A small spectrogram flow-matching model, trained from scratch: log mel input.
Rows from block 7 of a small spectrogram flow-matching model, named by matrix and row number. Rows with one number within an expert belong to one neuron, the router's apart. Each number is 500 + 40 x the weight over its row's rms, rounded and kept within 0 to 999. All counts start at 0. Numbers have three digits each. After the name is the row's rms in percent of the matrix's.
After each expert's rows are labels from the 100 clips, of 14848 (inputs lightly noised), where the router gives the expert most weight on average: "loudest" is the band of the loudest frequency at the time of the peak; "peak on" is the class under the peak. Only what is clearly more common there than usual is listed. The data: melodies that start on their tonic, played by one synthesised instrument. In brackets: how many of the 100.
# router: slot weights (model.blocks.7.mlp.router.weight, 32x256), inputs 128-255
# up: expert up (model.blocks.7.mlp.up, 16x64x256), inputs 128-255
# down: expert down (model.blocks.7.mlp.down, 16x256x64, transposed), outputs 128-255

# expert 4
router.8 103:484486545539544490518531457522509494508508466445512445517535484439531514509501503573535520458462525566502545578563519475459492486478546551470527461565565541522486474449553424557474469530471562458512479442486480502474442549514422530548595432422603423497492564536545541482551534504486433524540454523554505467491433532462510532499548431495539518527505526472537430510449414534553433466480
router.9 105:503464539487413491487433511501538466535517534491542473559486487544486553444483485517444518511498535424506591563573506543412505460472492530535501568577492499444507448468478473502418427535554573451505478506465487555471527413508473509583567570466569437475553487525494532437529486494489496547511470452537469521514404566497470511530490553475511569483476494464484470509515503496516467589448
up.0 115:548520569523511440457548507545553526431474510459528497466527539489476503524583597507563427426466487508541503509527500494520464493462520409454521465521527511535489469479542504457442557517394501489486443410494541492543481522481485477493486429504524465577518545518533505524483515558515445493531493578505550501505499471460530446558505516499543547458432468510561421408502495497508502508457
down.0 115:493543513457497497405483506574533515512529431497495453561455440545468448487416480478507503588498469547463480511474444520485501465519464449531525541414580482488555483496485458541445555505467582474501481565546531443533454487497497466447489480535542485477481547484520525517511388446518533462451499456555440477502504540532534510477552516528461528494545462514460508419489483522437522510497
loudest: 250 to 500 Hz (74)
peak on: D4 (48); C#4 (47)

# expert 8
router.16 092:521462459484507457523440496486557519490439484488579499520460461539541523510497468496544493529574509448474507468470463446473507459500555450464470406491483582547494548469498492478513466477545451411571492522498533507447478477514533557572448482464451541526463523520506396526368540522561503467462575496500529479467501469517491551516445502499494484510485441536503517510487511532504519498537
router.17 100:514436496507516498512470597504535539547425486478469525507508453574574458476501560551466532491507499405495573461519555531509466554466476483505535554497438498477439463546482481476458483519513430465559453458468523517449506517505506590462484529474430439528509478545448434558526446434513497434511473551442535537496491471466527435511443581552506444463531461588556455514472492521472509479568
up.0 093:522497524488456512593606482416435461503460475532425467523494499467454490516595533519529518489430477517452511507481527506497577500505488462554468491478491509526444487491514481554458454505513471525531494490495525504521570555468466439472530525463452396500543502396464533521457438444478472500436543545520483560510419478460516489448557536497472446451617571517502498448497528494467508489546
down.0 092:500530502524504464452513541512592524547480474548503494475558504453469485515518484566478472447547486527437416515515519489506483507527475413495503455562501493411614522474469467460474424463483504476529475544451457416490418460534486546541470470533460538504445420546541485430482515535479467526483426410480450533484444540473502482466455545484493463515468536473446507541511533543501492449491
loudest: 1000 to 2000 Hz (43)
peak on: D6 (34)

# expert 15
router.30 100:456448491451490482503520541492442523556538536580494513484510405481493541510469454515431532514499461475408561488501550531471570567487509536518531520487512508467521480562536457549513498490433555500525515516487526554471505532451457517501481554463544510560478453531508490456550470461569497430422462460462486568446533530476492499494475493465481542554553519534504483563453453467490411439528
router.31 102:507525505464483507485483506541473495475446543533484525506549484577504577533497428472514453467503444537424502440572515519547496484414520471441500470452479466552522553489541580453525524515444476548487455548492514522511516475430504488470482496584422515503487482568473511523477499446612550533487464446509549565523517556556495502486515486499566486457554437497480510559432604453479508490518
up.0 091:443532474496501522468469485452475481486513582542508443503487441485547483499467445436504563511487452443484475524532480532488527512478528502438466448511528566485417451488550556432467467435429504460464521489505489492491505419506552537438468473537564605512458493486501452517438514519540506472548535475504482403433608499521514504480548510503445538584419456490440520497515499546528467469580
down.0 097:538494529498511465496471539528458568480513482436519497530553574470417492473504597569476480448531477511509477527481531509481466509378447545554557540550497500455549545483499462481547491472577493475511441561417531504471538519518418525501460469501493441496460535491462509488546581533480415524494441476512513530575389493532486557488423520472457438520489467552496438467516474456516515477491
loudest: 500 to 1000 Hz (96)
peak on: F5 (37)

# expert 2
router.4 107:514560492515505454494522482462484509443519458559509503482452501527523486547527530590470433566508466546531493493509499524546532560430499465490496537467581485500521448447458508492505506508535475509509455530439403565519504567488439470528549577481557488433538559531522508464527468572438504546477563544506498552497462469494529582547533456549503425455455522570519455508492486520486527441464
router.5 096:480546488466527434453530500452498518537492485575531462428515431494490491564441448494498511536531499493509446548565539564534470457505518427528487452495444543546487446525428500494564438539473472562512470467501520509416429557555498521477593508467492555466491573484526502505491521413436489539512515460429557470500550495430561463461511458522454489544496519594458522511496530486480480555547
up.0 101:462512433510472493499416543520448506512514493551510538456528605566492570522510436525528430504497420500563460510486471528506540537509528515458477495513494451423459468610569477459527503486496476511491470510504456497461464495488479527524427582546515501483496472577502482471543446533543556517523467495523480499479490496491494570519492504449564485526492479511515509512580524541561510468516
down.0 103:453474489513518498471493511504529489507476480468468499526534513526458403462448495488493605488571548522504568544546542471510482472492421520536558475517509512532486526487487540497470569437510604470502439483500473457610442496516481443415491523488424485490518446509543524543535514503538523480512496442526502475584485523488440501409537510526506496499500474467452460457409460491486507512477
loudest: 500 to 1000 Hz (77)
peak on: A#5 (52); A5 (27)

# expert 11
router.22 102:499464465478533475534505470573513514541474455513484522501535465505416410528485570530490510489507508424498542523537526538449442498413480510427563461572498485558500451452426473458408452546566525490497423448495511569478520494510550578501564493523439495527488503510542530549557512458548461548525471479489509497522498580549460510514469471485521473532499562520542483522482480454497464559465
router.23 106:494602424512452498520540511535575480548472436561504523443488568514509421572475542547477503498500482470531514496536455541476453470480507502441451439566505527539557403550447565493483517568509478466604562495546463552444476522521545561504543502492503464509460497531473472491482477556488488491485523469557519493526512511592521541496403493494476503503437524531527516460489478573550459497559
up.0 093:502472515571472513484514494467495459502500582462473422594505489454482582448530500478491566522466519519482517529518594525502570498494567509540473488528541513405426550439516434574495450504500432531439438470495446523561511507481477422461455447512484497484535515500539529574551494548496456511501537522472454503560468499454484477514536537527562503495554477490488470505595508455529479462467
down.0 087:514571478545505526456481532471487539548430452569508496418498601476538476540493545559451487447544491480542522466525423479514453520544528555508445470522503485524538481557480501442509540610502519472510586532507475533491538492480482477550494510513488490495445441488461488413521534628466430511421496530468534532517508489469508538429397541508446507556419507433520545515480524552520565464496
loudest: 1000 to 2000 Hz (33)
peak on: A#3 (48); C5 (27)

# expert 3
router.6 089:473550499554468547556558572443520515536505452523498472460470514505533462537463527523465506517489534434519531498494478538538551447458508482538446546492489477505509470549458494479499573487504544460611539497553459567528434547548450512504542493455533480442470468562433466440429438581486509440444629523512555476460508405541517555533463450515491443430476459607508424452493533544495466482505
router.7 091:490537487465470508488522510500462493534463459579508513468522534494543481590463499508450541454502515473505528522526473550487558460504517575544516503472427503485545518565524470440496535460450507501595597515514515544449431500502514539516496503440517500510469412512470455488429500465494523438436544474456531539470499480547501506460422491519477545505530479548474493495440516510462482473550
up.0 096:496447531508520551498536508467498508413571473445503507465494491546433539453545583536513465452492513479519468456548460552513554527446473523541547501507539492554467509489537476482490503486481503416539485433526495477559466517457464569563546491483527391580513488556459489454478508531508454500487477517509490464522513511495582539472503561490515452455521494546542436521487449523544495560462
down.0 102:529441489525486453505562538465423552531466521565534466457529546504463515495473534502437496459438513412492509541471557464532492515478486516509465552490541495443447510659467432451575554486491541514574515507463523513514474490500458463570468554420495492500463534518452481481504378547467446468481515498502504459483440508513431513458465503564501472499512482434555474436521538480489527456483
loudest: 500 to 1000 Hz (59)
peak on: C5 (55); B4 (31)

# expert 10
router.20 100:466521504559496564515551534512525434530442480436535499572509543549456556491424467512452494465488476547521529455547539486448427467505511516500552449483399507570511528524495471529517537463533518493510468496482495512421514484566491533509512422433461486476465439541483536497503490495566522507487456458470569422504547560531515533492560467506533548409545477533467418481493570458555531495491
router.21 109:504501480595523482466549518427497474552560533450570551528469471537496505447428461505515437549498452504434489580585507518415458491494558515440537444536505456559473461404491505509524487532435443431474453506492464519472461504580483460532553475503558541439549540547503535524539457522517477508584431461460535457466531552483514559494533489481511527545487516557440455455506577487546465522548
up.0 092:554473455519534486555448509468545506422503482555476486490515415523485464418527506479482555544544502454516533480498557575459541482437504512466506552542508541454434491499450527560484499504444450472538419517532564451525499438485540501439495475560440480508521499504523477544513525540509474506531531512571479484553500490510473449533501633493558428532478442557494456515585479538445505547567
down.0 087:528479497526514519476481492509481484469538458498576565487491472546444457496480436470486480542478559534538527509552463554439491510559530459522550491542474514542543574463562499568586476442497511500501448531480480433452454494493496504567515524515475479525436545462479520485543455462565462475550461473494555519477525524491553481474524566582571538439517517513515493463488560529520584536547
loudest: 250 to 500 Hz (66)
peak on: E4 (65)

# expert 6
router.12 103:560419462478571506508466546523522465430461471444512525482466543472474468486459518498461558500527543433550524471438548510498450419501459540543522428504454505550498545516503528516455542465456573456583523458453458473526531499585501534516439437516544504472468488499412499502480493493537529474512612556513537484499588497505527450572559534482471452471509532579530459511536483545525385557528
router.13 107:514396454521501470533526471517569535411512487500447481549468512477520492459490494471507486512512540538517545482444460513516481447473497521541566471506512512570600547438445465441493544509445582522513432505527546449493520479540474445526506461435528551494525468496535570477493555486468469564512580513497462514548488533561482474526536506522540428564538528536585461569502520504440435501432
up.0 080:543526497481513425432497480507468548505481460519558490459505520487422510477507612553522491482512466519531528474471586506524491519499473524517499577522466431434497505546530484493536526528491502473460505426501559529460546542509509497500497587491420447530485521499432494497476432539497482480468475531421468511562517526505447514492472571488554473466474564471529509481509437445520484423478
down.0 083:505578515548498555533440500478453487455511511536492575509489481498552518574532420519490433497531526521510553437549432582528578441484531458534531479508382436436468555521515375452432530527481431539452536405574500527420447509533520490561550476461550527522512464512513466437479545470541506452548513507451482406466475552554525477495500506522463509586448517534539495524434520485524510495526
loudest: 500 to 1000 Hz (69)
peak on: G5 (42)